Weights of a small self-supervised image encoder: layers 8.
Rows from block 2 of a small self-supervised image encoder, named by matrix and row number. Rows with one number belong to one neuron. Each number is 128 + 32 x the weight over its row's rms, rounded and kept within 0 to 255. All counts start at 0. Numbers have three digits each. After the name is the row's rms in percent of the matrix's.
Before each neuron's rows are labels from the 100 images, of 14848, where the neuron reaches its highest value: "top examples" is what is common among them. Only what is clearly more common there than usual is listed. The data: procedural textures in two colours, tilted and lit.
# fc1: MLP up (model.blocks.2.mlp.fc1.weight, 1024x256), inputs 128-255
# fc2: MLP down (model.blocks.2.mlp.fc2.weight, 256x1024, transposed), outputs 128-255

top examples: black; ground colour: black
fc1.228 092:074140154132184123116215136098158142155164178138041135163098096090114124165179124056106131066086119158150181133143191149172115108129138133094085096130133127161091073122131135140127110121134093145156135130135151105149144114137137132142139100146107000160084153091103139162157085111091139086138185142143091100093090165162124150137154153081097128127117173028126150138147143160107137124096
fc2.228 099:152151113116153123143173111111183139112109205152159143162164154067142158158128096122129085085153124121182113114133128116118106145150148066103098086075103133082172085104175110129165116092136155075107161131158176119154109189090123106109071164174191091126132096103105019159128152141115127091131074158110156090170169155112177134175088129132095103127090099147083142092143114151169107119134

top examples: purple; grey; ground colour: purple; blue
fc1.259 101:150090189110136141114158142124106114160110153130104085118113154082154202121174199123104115164133084119177160124164114078070144106118108140085109141130109110132122179113183124090189122107163144097147152192162122110155163102135146114094123136157140156130114151131082115176150118109016156131092051151160137134114114173103104124160072102095122104113106088159120164135146112100152089182115
fc2.259 102:119115158130153153145151156099105129101099171152097104137117151193169148092101152134093113138111115141189138098132134117114147085129081098172111173126157127053161123133139111140112125183103154100107092126150131105197130041087145085130126156093176065145154126134140180132163151173205169085135053155161134056149110156140151132069163116134117146114119169115126097124112149100131180144129

top examples: checkered
fc1.200 087:096069142092133096137157120134151080133118120077106139104117167126139172127203100082093163177069090179155103144113125103113096188193099127147139078122135142182098115104107133187139091145150103148121145127170130159152153080147149137148127095152124074116155150090150166106188085191129190170122160155156113107080116169126128067127097090144147129141065114101179105096136145136116149126122
fc2.200 095:098109161210121137150138172117087096143122133103122128186119127148120099122128103125140158099121168167107112139157098151146085144142154181127167122121116134089125162074161111145134137112087097170149085105142121136164149113153120134160134104167097127050139090096144117127127228107103083068083150114152102117091090180137179160132146106072126134143206074131111126120112122185116140137078

top examples: woven; dotted
fc1.266 097:118101123115136101153124151145136135175140139104094113127139192108133110153123144157121116114104144103160202152106160135161084127103159069163097147106126113095114149151139112105145076152079106109092144121128146086181135147109088170134072174104100135136081086127073069089090133114141111134109109128149093138116130179154132076137040133140139132048138180123136104147124165199160117145121
fc2.266 099:165145121068172117139123072132138115186129159189137138120170155128123117074118111159114120138130165119115156124097178182119174103168176121106113091095126106141192130127119128133147123083072123149153051098078176076124144127101098146108114128182148141120132128131121175163150104108092164106074104067153101101104077141177123092199126102096195146094091119143058118115106066154157085161094

top examples: labyrinth
fc1.310 096:112137135133129108087068134092147141087094113127083121136116135102128156093141120135099149185076135166154102148132157124096079142128129094089129129122164141140139147136142133118183118126138163073159070094155096088117094113149199092212141102143137118213100098164112101135151139138136092125089118132134122113139164060141152104140101038054154119116165078127059123145053103123122072117136
fc2.310 105:141099114078160132138060176139168119102118077163156106146114155080089143077171106124131127141166144094159152134152120080140104147089088150151065139178116136161114135149087150088113129134163115110138188103134172117129121104137148138090133107129123156149085103193083054140164170081125076070153154194127163138099131115129126127133146055170142126131101105134136115121158149045194097122134

top examples: ground colour: white; woven
fc1.346 100:117136100170143132125152118112169115161150175083110129111094069122064108140118146049126113183077181106137104101155116089163195089137164121134145115060083147140145164111133136122127137138133121136206134152127125101100088065172159163088157079072132131151143113138127067125159144106090117183105090116118095123096127123124161129134098128154078137108124153133109088062097138135085166203130
fc2.346 103:145137045117121129113119074234115098151145175119122103168080172126087161119187128097126107152147121170090119123174100113104123081097127140080085073150126115085100096100157125125170101064092103123091114095099103131107187116170097135122182081124177124093046150190143175136137100114131113114096141147083112099077101074128145167173097104108134118142176124121121106136154083155193111119109

top examples: woven; pattern colour: black
fc1.208 115:099111089078117119181149130144154085174102180144105139149112167172090155102203146082084147164069136165125147188159198144119084122117133167104104116079116131128071169167135124135093096114159103164131136079103110114113112129153150077141088080169101118114105126160106150075148053128038128146130105114145136136074090129196204119153080112094149141117063079095046133140113149081161138104128
fc2.208 110:191139101140124123126136090114138097168082111111105134162129146110035101110205145193126126142168149113057180168133083121136109073144109143049068118121158128151145080121105115148074111112148098072112093140125162074092144122144123127161133158158148104043032098125112170167155120117124112102169137087142112116170118123141132140102061057100125132122173069119121121105137103114106147130156

top examples: checkered
fc1.507 096:152136141141120125156163102189095129099104179137108108142146125107063134124114144131143052117091177125102139154133100061076154104122118093147144126170155100150169139112126110133089154094113102156118116159094146200156139161134114145121142151120114143116097159119002092177160137120151131126132162177135138117137092136132121178080164140127119124157226136150108184135125069091128146102122
fc2.507 101:087127134126175123135114142123076147109122125126126081144104097108143127139126128120135114082158097089101089159139118125123113065138132107136132103133084096164118133072168183085156136108105067150125099092086140205167093086128083132185113124079103079081100132143141182080130126143172118090034126129102127132103124111126076146155119115140086147133131109123159157096106150071159097083106

top examples: labyrinth; rings
fc1.644 105:170148135121120091168146109204120104101131147125115123110119186125083170141157121135086077128128111138131140112150197140156128198163045116182159105170115190154112129079134168144144109137083128137107146158111137070156146127117123156105082179119109121137107140173125093126103141150152160083145129164113108049105079126107101095162088084137154101140086183151126064121137124113113104121088
fc2.644 104:092116072128181111128155085127072169109097210177135161110079121130117130103122113101059159155126155074112126115132087116062133131082102093116130106181131129152132176175107090080146109108097128128177196084143175120137071159129103108113092138099097098160074113154156085084115145103113100131084108174117170119148136155147110115116124118118144159069077093099096139148143104130255104141097

top examples: purple; grey; ground colour: purple
fc1.154 103:087125175146108156108099163161153066138114099102151152164113125047093150185112174062130079111090088104128144138081081110152184101116147129141079129092141138110129097081113089152139187094177145075109073153132157097095086115090124165103091149121137094147115137151083124143110093153176056173158103115183081119126158137115143164171129106144128125131099141071097124123116138169172160157132
fc2.154 101:104126152109154074142129127100162153107168085098113096105064189168134155098116095123106135151112108122165103131124140075137154154127104115056121154099148162104186150160127171089157152109120154163177168083151199107104129049126123119122140125096140120078150141106094129198119196126110085093080121153200186139164064139155123108223064129111113079101079099101054163095166117074096100145124

top examples: blue; ground colour: blue; pattern colour: blue; teal
fc1.146 122:255133090086162146060108114094126057127081099158136146151164111080119132100161146131115108049103117137111114114092128148147155090095140154046169097109136113146148167130131153190118113062108138127128090177113140139099164119174162152127186129147121031109159152158130057113131055127096124147157082139121115124101157086094154122123068107124090068132118110111128116117182098137155128145119
fc2.146 123:149171135102132049224148122125132234131151113061107142124139172117095110133125076142127112036082151098131064137125112134103154150119136144109105186092112079087149146157091187159159107185160101141191142048121148109136093116156082168067148132175128086138136127125121216159125154077150099090080155147145149126150129109167129188137112091170117133129134161101088155183143109106108171141169

top examples: purple; ground colour: purple; green; pattern colour: green
fc1.606 097:131110236123109164107094161135137107118088105088159125094179124135103113125103124145093143150094138103125162121115111122154136115094124089145122108122117103157101080135091104173109126104164117098153125176150127109120080126074079140112104089108232137140124112096114076108107136116112123181090109140133121130193189151121160113094134090120110100085124122137094125126095113123158112129082
fc2.606 098:102095151200060099096123117136113128076125126079190125113119124106147172120132084123176099120128159079077139097111183116124155149083148102125104152098142093157125112121086166148123119167129098226123156112129106176116145105120058090054177183133180114124116123123115094162133174103121140106094086129136183092173087064180139116163109100152140135151138166116120129147169116106147126061088

top examples: black
fc1.503 100:162103124168145139141134111132133042145163154151131093069201118148185121183158095123148102118071156109142163077166079068132149108137141135145093062151109127145164143088088127112137112121146124178113061150092145033150132151105134180149100093112085125153155181136143111144104150154122115082132132116105136097126163083099110052139167217099135149120108106162093157035156149137057121158102
fc2.503 097:131129139082148118125168152131142110112124166153115126103079156106153151135128141128111136090155089187129147120150168147108058145119093114106135161156100152134152131136139081161144105141132154108116156144091179193255132183117112085078124142107141097154103093145112105082073094105148133098119124107125135148165126178123130105099102173105053093130143134141166158202112125171188136125101

top examples: woven; pattern colour: white
fc1.684 114:130122122179137062075155081149134155199092158082112109083071086101122155123157102159064078130082123111146182161131071121170162168122122097077104108119134128091086138175132094103097096135105133149136108118167105084105135173123112173119090137168089112108114089098115140112131138131048110135147115140069147145109134100187114079088156162139117140075115115138117134146152154098149123186136
fc2.684 114:099111129183142114139094165085109137143123148155095145171177178174145068072145135102089139116168165092101117096135106122123188117131111150119110128114113117118119142129116096165119099114157100107160083131149164099141102093085138115151100126143151156124136090109088115190122175071139163054132122063159087074143090154111090080109142143098167132165120071109178150126093082182131161117120

top examples: blue; seen at a slant; teal; pattern colour: blue
fc1.399 101:116105206079101117085129111128140101140144152141107116100113163076176128131124137174100118184082069118179138114133130099084129150134107126121107140112140081155090127110165123148183125145109128118115149189125104149118168100094165105109149110131136120141127115114120000161124132143145146153088053127147152149127114141132155104135094121123149156066111073125117146113175073121121067162080
fc2.399 105:079097120123167134056162115099108084083132150128135121136080158139170180105137128118141143176120109131145121119174139146152112202097154114177097161115109128107100120121152087073152137080165110089116114086134108143164130061094125105143135132087168064078155133101178238168166154158163126126179071157175090091152055095092124097132167178164158230118147130153094079156115158071114130139172

top examples: blue; red; ground colour: blue; pattern colour: red
fc1.449 109:196072166129112121160121115156123094125117131043084160096162144121126109131111152083130174080086117108120136115116158122032080127097122105167112128180115139126068143113160099180130028132116146100205127192109150143163153113203144131119140069140153101163137136149132102038136128160133106121050179108039091096125161140093105142170138113134116112115155144135131145092146105159167078108156
fc2.449 110:124158079121127166180112109143127163133130133079146139085118143155159128122115106108177162098158111134201118149157162143156107131166152123155158142092068099144172105176101124092142145129135168089122123028133128121106104092128072178066156160124104183094121127144093186160127091090174136154129134187128142110108044143122138096108105148079149184123142105116161089156122183110082118079149

top examples: looped
fc1.579 106:177146136113134076113121089131133097175104141145084128114137114132112119130135137102166082121084064161116071146135181195133093125144139123119150140154103068126148148122135125125153053163144160128106092093141088162127137121095091099205133136133132128201184154155103100079160127127079090152127105160106105140139142159154121158166076161000133125126095107140175131144123103132126144149111
fc2.579 106:153132097108096129123117094120163119140050128154121137121120098108124079148150106145113140156171147070115193109121111122111124063131128066150107176085158121106133109084129117097175111100104119092165131125088201082120069180152153125120095132121115111143147139132126123147158063128119126115133144098097158149080209083090165115129109129162143124070130080126075123100128175161137125105106

top examples: labyrinth
fc1.294 102:183052125093073091110134086131148068121107167160108176080147163144154125100138137135110049167122099128122155144155122126171075116136171193137093102191097120138103174175148061150149131160185120132140159125072126062136147098141162175153084124117140134179118162093156126143151103096100135118093148092138113110151131112113095077152120091124140107149137074143055034047119116158141144144132
fc2.294 107:116142064100152128114111082122126090120113126146141148082150101147088140157141148152120167136134184076106135141122183127132163119132166114139131156191141109119141143150146129100146115156113137106143134037087198088111147108146096103036120109176147134161145128152122147142172131101168139169187101133163064152062197097170097104145150168141174148190126168167126126117085055128147151063096

top examples: looped
fc1.689 095:151101183167137144111070098113155100130113129115113081156097168072101130121093168138117170158136136137175149084116130127068141109160092097151112130115162134119143116015116146131081110102051171108117191157111167108145170103151126097179124112145078101096155137115150122157156098130083173141130160217117148062101147142131109093137165135154132025103102135139153048104149192120068133181136
fc2.689 104:108097097087100105130123080139151084136079121057116153128083109085134180112186066131113113129131109127131134117100124150119144069088137135087126146092135140108146137147140171087147126094100135137115112129150118105131110091066125161176170103121130160093091143116085106169147121115132166086097062128154140144104117111147127120147069142090113110088159063151120172064108075132161173098074

top examples: checkered
fc1.461 094:143152110146123087097156104165124123132122160109090154111048136121094138109110130176174030126120125106140163193151105208118163187107130111178083173148106085145084128105132093106146129144126125152107108145182145131078131168120111074102124147197137126135135096168077094111142136064134163074104127083159122109143087091119120150114108112136121139169132152128144176091114116090070120120144
fc2.461 102:093122084130122131138123156111085119121106097107091114127222088136126046116148143113136089179147079127129130079118145213148129161102112094086114101124134125161108127091155130120132092109157073142161125120122123109113068094133120136072135121105095132132255196101089180117183089115141138116082133084130108131112120171096096149080081128109133140071105131133120116140125091167129160124112

top examples: looped; marbled
fc1.237 106:154112130090155106139114093156059002154047110127104142113143112124108125143182137112103141144104080120150108187168156147130098157146121145132144081145173071122115122134143153155117047151125176146180062128157111125137140122138165134176082178116132130155116131143101150107201093158056085096146104111129083132140137034178136147136067148057123139120125106153164145134196101120108152117095
fc2.237 106:136151119158119107044156125107134124162135103097094147180077147106169146150149104143141125114138147125059135139126076161139157077135135062124128128045160101122142115077101114066120161123114151155094134116098124054104119114168110136119141136112132087073120105186099080139168118072112108092134097064142144085102169079128115177149114144117092141094147093079119096143109113117133153152161

top examples: blue; ground colour: teal
fc1.372 101:213102136153074080117123095133103131153099128158093168181163147161063129090135122124121099100092138148144154126115143121115127187118039132160112150095104153110099162144164105179092086167078096136133139136082098122152152112149120161201096091182169075153156107107119095075151127150139056169049083123065117131160173114101135110146075154129170109139116090112094123089150077109151119112136
fc2.372 103:108139147127163127122133056169173156134097167083162140115116138151119086098125084076132105126116168106147095120096165104167147129178151145161115160116108130147090124149119108154130105120135197103174164004104149078100106157130060185073174129154125179170109122183095155189133131099133079141165145144154116131122098083139160101157099132117148196118144094134145121128149147132128128089129

top examples: looped; ground colour: white
fc1.458 108:129160130173143097093124136192146072180146115117107091183145096121198149153147108123114076116174096125169098186135189130165108119165130153105134131138147114128093142133134181096127083146173150126142049128153117161092122138097117130220088150154129140137118068104088111137184092150110099117114123150137134137098133030142084142134128162057060103057126146141156166142105106137089152139109
fc2.458 104:124127094096158135112138090129091089154075090119120187145106069079132161122168098114104152112189105092062153164141115206150128116138153113094097086053110146137121076128081163117111111111069132137143145118136160102152144136156164101195150132091108099098096165118182103126117145085150139092095148080107120122126138150141126244130069151142139133125083092130132144107104128114163185109151

top examples: blue; crumpled; ground colour: blue; purple
fc1.323 103:144157108133142116159150113104134130125145129116112139155102140093142136132112082128157156167141164131169117163135106124120152105097141148119080111088139128163164132129168137168100131103109110125149119115140090080124128130160064171083131146125072120124108115076089054158116118098082142156069087089144164149071105166111158115151007049130088132091132099167116116152165064161129122139141
fc2.323 103:106114152111145158123169120152089184145151143096128141157171076168128150141148135166135166028165167174137110106111135173127132133113129145174109156148141139121112120121147147135087077166093181119043148178080137143124161183142125110230115082123110124144162148132151148109105094095153122149160119145084146128117186136088132113097140148191113162098104152151153079159133143145126117112117

top examples: looped
fc1.757 099:138123113120137073112141109155107070166093185140091161176099109127071154142161125056155100131062109097127092170149146108107129132124130118073110130169061099115125121105148091139151091140159140158204095124187112177089136097095079053210102131148137140209192167136088148107240113162096106085118126170126110157112137113190080176131118140043145138127120148137131148138175123111099149122104
fc2.757 104:119113081128139172083143085108139151145085137135127125110140079106134120160108105137068195170110113081118193098132118156157141082123146089119140140072165129135146115102144084140134135096149162169162147170125110063066035164165126092134132130098138106083134150128125153150146132120086129112148159090101134135138157141116097211111085119129168118097112118141097100092150180173123097116122

top examples: ground colour: white
fc1.447 102:160154127156124078075164206139131151108074161136087156137165104104178143163101079147144085124134116099136122142115117087092141160090136128104144154125128082123139162163140136114167119120082112142136079174081127125154106173074111122066100142103092115191129068216130060122128042142115126115135159105086115102164118174094099133102136136109136152078125158141087119113149104173136103141120
fc2.447 101:063110069234104155085129154117131096095132147153175108103142136143126094104100155095095136136091105135135124110108119124119178141093121110141125222135182123111137159160062122118136139107093151184119143142145104076106084114104154076115187138071122166133160160136143126160153183116162103137145159156136121152117141105104119056158168099185084149111211126108145101154175145086096142078156

top examples: black; pattern colour: black
fc1.29 085:191108142131099096100100102135145125159130203177126157156117077132107160123077095119142131140105134122117135174089174036080174143161091125110119157150162090109154139111134157125175137120021128162203125104082086101140128140117129128120120132104147092178150165155031146169132102176130145044129133169122088150092103164155087124126149153091081058072111125108030147135164162082082139205093
fc2.29 080:140135105129145118125112166123115120147116094092148140154094130122204142105189109166180124066113093100119147110081076141205132120110141141105148158121132135129130138136069079098167105153097157103106080107079216104102076146169085175157147106176182129098135105159161124151119141144111144138120142130148099117128180172172092076066135093103079134140123102123136109158118124158113140135169

top examples: black; crumpled; pattern colour: black; ground colour: black
fc1.298 108:074140109133146109116175147143145079144185149146160112130150170138158110166108150112131126121107121179116128169133148165146098109158131129121066130129114136000139097125101121076117200090143152132140122118147128110150134129095172129167110169105091129163131118140093107193124164132126007111170141145115137084173149114216147112081091175119137146130134103105120152147099120154140184088097
fc2.298 107:102126174135138071176054144114115100128143142098085131119113203092128116105141164124127149146121106097095113131181091100112140133138070158120070105160087135064104114140152117117147142136151121100111113116111156161153134159192126091139090123121155137132147106100130182119135161052168088154124127133152094080155158180183127156140141155068140153164140124136076065130132085124159135117167

top examples: checkered
fc1.188 102:139089167147139142103151156143131146099137162083112141120127131095144162102115133079177104098149095109149139115100141113128115111130153175119114110124165096163145133127123122122150181107108179082138142140132108121114098184048086125099137173065124141078084062140166118146126033188122103125162133117114100105115118168117133071068178101076119152127164153118140135108125187114161083182136
fc2.188 103:134162136105122103144153181149131222087162074103131049090109198185112106093076148048107099084132167153119111152139044111085122050155095143133123107125143148151143159126103172072142121116112137117149118106095111173133165108118143111078108112109116108131089094125119084093092148153171118118118121130102149138115131089110078115119213142116092165127113146123123180217103122112095127165104

top examples: looped; diamond
fc1.456 110:155132134170133076088046142165163169149126126106125113112073116117130171124165165091119066154098167158152114160162211165133068102180118059131193100111086108115153166111151138137152102147135147114154069159220126157045088107118160097176110134129118153138150115142057130144175114169091088118141124163133140155114132093153092164124102160091134112071122141164173115127125140161155068122136
fc2.456 105:115123117113133181131105137149160053122146071160077166100141091085116141099173120152101172088194117139133135116132122155135091168102164127147157109101119105117092100116107128117203054121107100117130163120122121143176205200162124110147116124115114169157137127141131130116075133081108151093131115145118091121117131189130116191128066158188132070087079103112130141126071160149141081134124

top examples: triangles
fc1.3 100:156115154099094105151110136137122105088097106149123109147128113113157182114134122084160144127129123154111064164160083101084156157096163150134142151124119112168108144140174074136158162110139146137165183103098141174137168103108137086139114150125140130203122137168123153101150068159131142148166147150125179127099125191150095056099106106126102085182117081137150136137155111068095152149138
fc2.3 102:115131103163131142154094122110136156171140144165160092152128104132122084153109121167133068132108152156168212120093197110143112155130141083136122113131111064134138124126120062157120091115203118119074159148131099151161128108103156171094132139179156133166140122111082103100070078112154137149099129072160121106128068083088140139154138085159141167147142177160120112129123126152101101071097

top examples: rings; spiral
fc1.39 102:154184168113169160121120114135125112127129096178161141180137106112082113085142193167135130102129090070100123130106116090182167090119118141170110086130092128122173094100097133114057132039115137093144136155118119094123112147114098166098076144108067095109117086028090151170102113118121088157144140121137088132072173157130137123108177055132144165105106069144135093132116171122069119143135
fc2.39 105:126110151122076114145125130179083123164150150105129141118110120112103144091130168126182129121094121081133119113132078151090130197124093116102159166138099163155151164133151131089069078125123194165099175186099083162115137183143120108134161160108138127159126135113092131135178127162025125180175111174073164132120105174094097140126061151087132136106155129156127114142125099081166097101097

top examples: woven; studded
fc1.474 099:138122112105130147191145140106145129188073158098110138175164163124152105118148150156082193138106110105141199119118114136142162168134147191124084061139080112137056154138148181154146195148243113106169082091104087108118091127156178095105076137136150118089173133089146147100107112123134100168080076154149144126146107074164101158180101079083140128150070142132094106086090122119162142128108
fc2.474 099:145148117085108127128117077157071126222151130133102122127123109124050178086104118162135135116195134078115206105120153164155180123154087140164118176108154145149138134122075138114107123136180136140154102127143121107052073106202139126128152129137146128095138122088124171161200110121136136175149124097086116142138058157070076124151068132115210119094127150150145125143102150142175148077100

top examples: ground colour: white
fc1.471 107:156134131090084093066143106148149100105162124148106154137129102117067138086110109106123145216096125128108067152109126122136136101115121151135104109136142050117157157071112094137117155081154221103190145106165112099055146119133133149128202146116093143134098107116084152184213074086133105169091148127073141112064044093161139087075147136136138112096124106145118115107114109116172113118062
fc2.471 106:059124120099130156164069093180128129110114144134130157108142109135130099111125110120105124163106070129080139154112164115158164124116161042173164164156104114093131106187106125114150108144137138112159140137139107128169107059099113107123077120099102107108110156111149085090117092146164109125171151122176145131139190120147166096107155092135127149106108213148116141153099122149157102065177

top examples: blue; yellow; pattern colour: blue; ground colour: yellow
fc1.415 108:120113060104117150078136111106112110118086135204128123158158084178137133138115204164118103157140091182117094119123103096162062132123116108046163096141123151137118144086231120172113091101080117116109148188138129122133122131051196112144163097067024084140089115135152096134179149087109104102204088101055106127133140111115116147137125130106161114097156132135129130132074134092137130087066
fc2.415 112:157133144185114093112138113105125075121125097139151139121126154144101096148151063130142099080137113035144125096121163138123098109128125111122152111136139133110107149140110124205122122142088097158102138150102118125145114115123069105097112116090172119092099104112088062070137160134181140117112107100118111129097160186119110099173120123137077117187093124139145164115143033150143135133137

top examples: woven
fc1.657 097:149143072147150084125138143106113148134134119177134107158142069111142153163145140086138156152079191098143089197122141045052141101159079102085118112118084083092153177114119115113133121120116128150229066131073140129133123107126116080133092164195078115148151150148108148130152131104067106099109119194097194157157130105183108125100071143119099109085099154147091113150123121069119099184122
fc2.657 103:090083106145159134166113135149137155146095156123150061072068140077162097149167109103105141122115136109101126160142066159096118103129151126100118126177137159155124151151143129100088117110077103114157170147075109137216133144105140146126140065104098139084037089155102064075088093156141131098051133129096093105136128145133165048145168105064088138099131058136117142131163128124153095128094

top examples: blue; pattern colour: blue; white; ground colour: white
fc1.599 101:169140147099128190106119150107128081148142138209138074137146152106163132125143219144145120116110089168120145154141115101137144131149095157103153071183095155086114179115171118025138134133136148107160066212122102097138138128117231120116141133166088119158108097128116063133119127123100123109212040145084121135084145141096124118100100152105129105149138101130166115123120134095122095088079
fc2.599 109:141160148129095139133115139113121113147106132068125148118176019124112131151147140123172123109127111117099119109065148145088090120098098134128146139142176074143154159141118132116109104178088131138080134143125118148120088176124111165207154124138137050127160113124189152071133177230106077109103126179105175132097097114112121125123170156196084095084154128110192198097131158169148111138145

top examples: triangles
fc1.683 109:157112154112141150149122162120115099165158134158137132194114111075142118134110122146127092128140102141147049110139105133138116151158131204070115126153054101170104152132114144146118115098040128154141070139084131149161114116127194075149132138113094124177120151153100123112149158075136107090136127111144150138113139187122126189142130013021132110120134129168140120146117140095138109176102
fc2.683 109:141120165077135124145111145071128100170121087096106126072113137101198152132117132079076129109133131131154144107122124091122091139139090153129117130087121251166110082146113208143113141090055128125130117174119152147110152113150136142122145132140137131149107131120107073173096111137154119145120143119141186136131080154126113096138128118209120131185110092106127141111113096073070159138147

top examples: black; ground colour: black
fc1.285 097:148071122139130051153059119117130139144128104140134125173071119125125123135117169114135136124101198124114209095119113153160131130204161124071153146100102091078083189076123140109140191116098101150122115110156103125102128094101137129096065024153112112109111086140128118131103080132145135137118130156129176138064147137157135074113090101137088092088116143128121115056111150191137117139139
fc2.285 100:125143108103144090168076088127128114092083182150074131072055088063130127127145125142120170097119117102084140166122150059108132098137134091133129137132138124127147127152140156122202150110182106129120187166122156094142072140127125118130129110149166157070061189099172135127206178125127056086115191121152143111166125162160097114119129070046151111144138103158061113129157128175210071136128

top examples: checkered; plaid
fc1.465 099:139159143171105122209158100088132151115100114081105111141098149149175087116117101150178177080156152144129155192171071057127148116132198118130095119141142148163000124124131134161160132163146143137076144165156083130129166205128155118140148155128089130133153129143132140131147150129142136123057091144132188113144124122113111143170095115104175116117132097123157105000147116078112126168154
fc2.465 106:085134128102148187123125135139055145178158110077109050123127091082108142154082140111208145101081115141112148154093122181122134125163200128095106131106101132107143093083102120090143123115191153103113102075137184135122107090179150100126108108173148131100173124127095179136142145131131096187173114110124097135064144212113108147105137146158140114108135117117138123225085133236134160115148

top examples: looped
fc1.345 111:130104120075128100169150148119175086173159145104112121121178121119133140133130119137114125113074079159139147133138191097058091133106140119107131162100108081116152145079140159131151073128110138156114163113078112166140109143121108120169126110078119081217123131125049084090127132091127094179100124184074094157094135147124137176172076167019106161071167095087067129134060101109096142144162
fc2.345 110:115135139123113156119126131151137122136130074151125123108120158118126104138078096113108054156129131148107153106155143149161097118194119116095079202110118112143140083138146111137104090125118095149155146130084133150135117155127131118168111135109135120199173170099120166104134081132117184086117105021092173165106187104109140102155133082193119075126166135134130136105108124089084129092121

top examples: rings
fc1.19 107:130106122171119133057120132105159099140160104160127103207101147099146098144077123159090117118063099089182189131135121169149127157129142078106113137126101116122127167116124082079123144126069088094109159131071108102105102110139137143160167171136113138145108092121115156170133122135169112151110116088168161092140147087115090092096054179149122115098172150150122127153061089144153081180118
fc2.19 098:149147148062170148127120113109088084111150082133109155116130131063192137086090167163103162111138145087183082067093150127094220196129121143190147124070144194119145157133098141143191149096085155199146114112073214058199119106172118126080139126095151175121169142128125075152134131172127122163126069128106151139135119130175097095210086137109115126100118133135088116136130112147136113132115

top examples: labyrinth
fc1.437 095:083134123164125062103202144161153159118152145080087098098111112106107167104088138132164154116106152107120130137122107124122113141146149149128047106102094108120109148146186059118188163079165100125153120119152097176090108137107101114124156130172088127115095144188132139124120148122131120105080112110066159132129087136129123158110152091138122145073117148120106111088111126163155145129131
fc2.437 089:166172184052094116150230102112158100103156061090123128090158130153115115102113132128126116093073130114079125117156161122085145099147150116126114082107095110147145134153113137108025111118129111173153248166118112078135145113082128080097118137093102000099169135132110139119147139115164106129113096137164109136142144100149138132164120115128142155130091092154137106147132101065100127109163

top examples: triangles
fc1.703 125:143119138165161118136127184129105154120125131105114151154116145124144129152109158130130074116166149145134099146120123092139125104116133191082157095147041075130129124149121056134130115129192135136186066169083148103189053187149164125117096154141117137127081142117094058103118146097133104097132110128147175141107099128115134201103178134031107115110166175155042129116098091115151127140125
fc2.703 113:100140141128121130170136168107116115201103082094126071110099147159082144122130095138082146119152126129091209176083128116094171149131128159122102138154160169123135127179122088153157107125152108128132195139182098189183255091091106100123156142140133117143088119117126046112093130097130085069113143107150088120113130131130144124045144111130100119221102073112161139148161096126112154123096

top examples: black; camouflage
fc1.7 103:180089123112074075084154120131026107127122230144103174154098135147146129148076113092142080098083144109136091139159184140128142133122132156129047139163117059096101092111137150124145051141123129178203192119098109168163219113086096150140154153155125063158146108109149113128232139119062108104069126101107108113118122102121103171181101094118128114117132088135116148134196100185150144140084
fc2.7 104:121148123129125105156159098134141157151108108103164107087093080135055148200144139121112180085145081119107142137182124134132144149153126064127117099162158134142115047098113101106147129067118053165132095121151116107104091159129130123130147110064112128088109095113086145073148127146148108075117224174109106111132121101071078117109110138049125098110093153101148145120118155137106187148130

top examples: rings; spiral; rays
fc1.444 105:139065118149110091116101093089152096114107117117039087096141127166114128135098138125154160111159118146125150116135177068093169130158117121139125117086096150168088106150140102140209169141122197084125163101137084076062055138140160084111155106126101127105093098182154101151131112094109102135148106126169178108129146060166124105145113116135108124126166085078153079105133049086062115115111
fc2.444 116:125130096153163125101124063127087107110101161151102098110105115113086197085119144088157162135164167062131071184112143156156119088131103170131145086151066170117152121168125141100149117168145110104116206183131168130116083088099096105169143111168148101120136143117145213101146165111089132143090113139147146119152151132136128100178166119154132176196089120132137118078154139112129119130147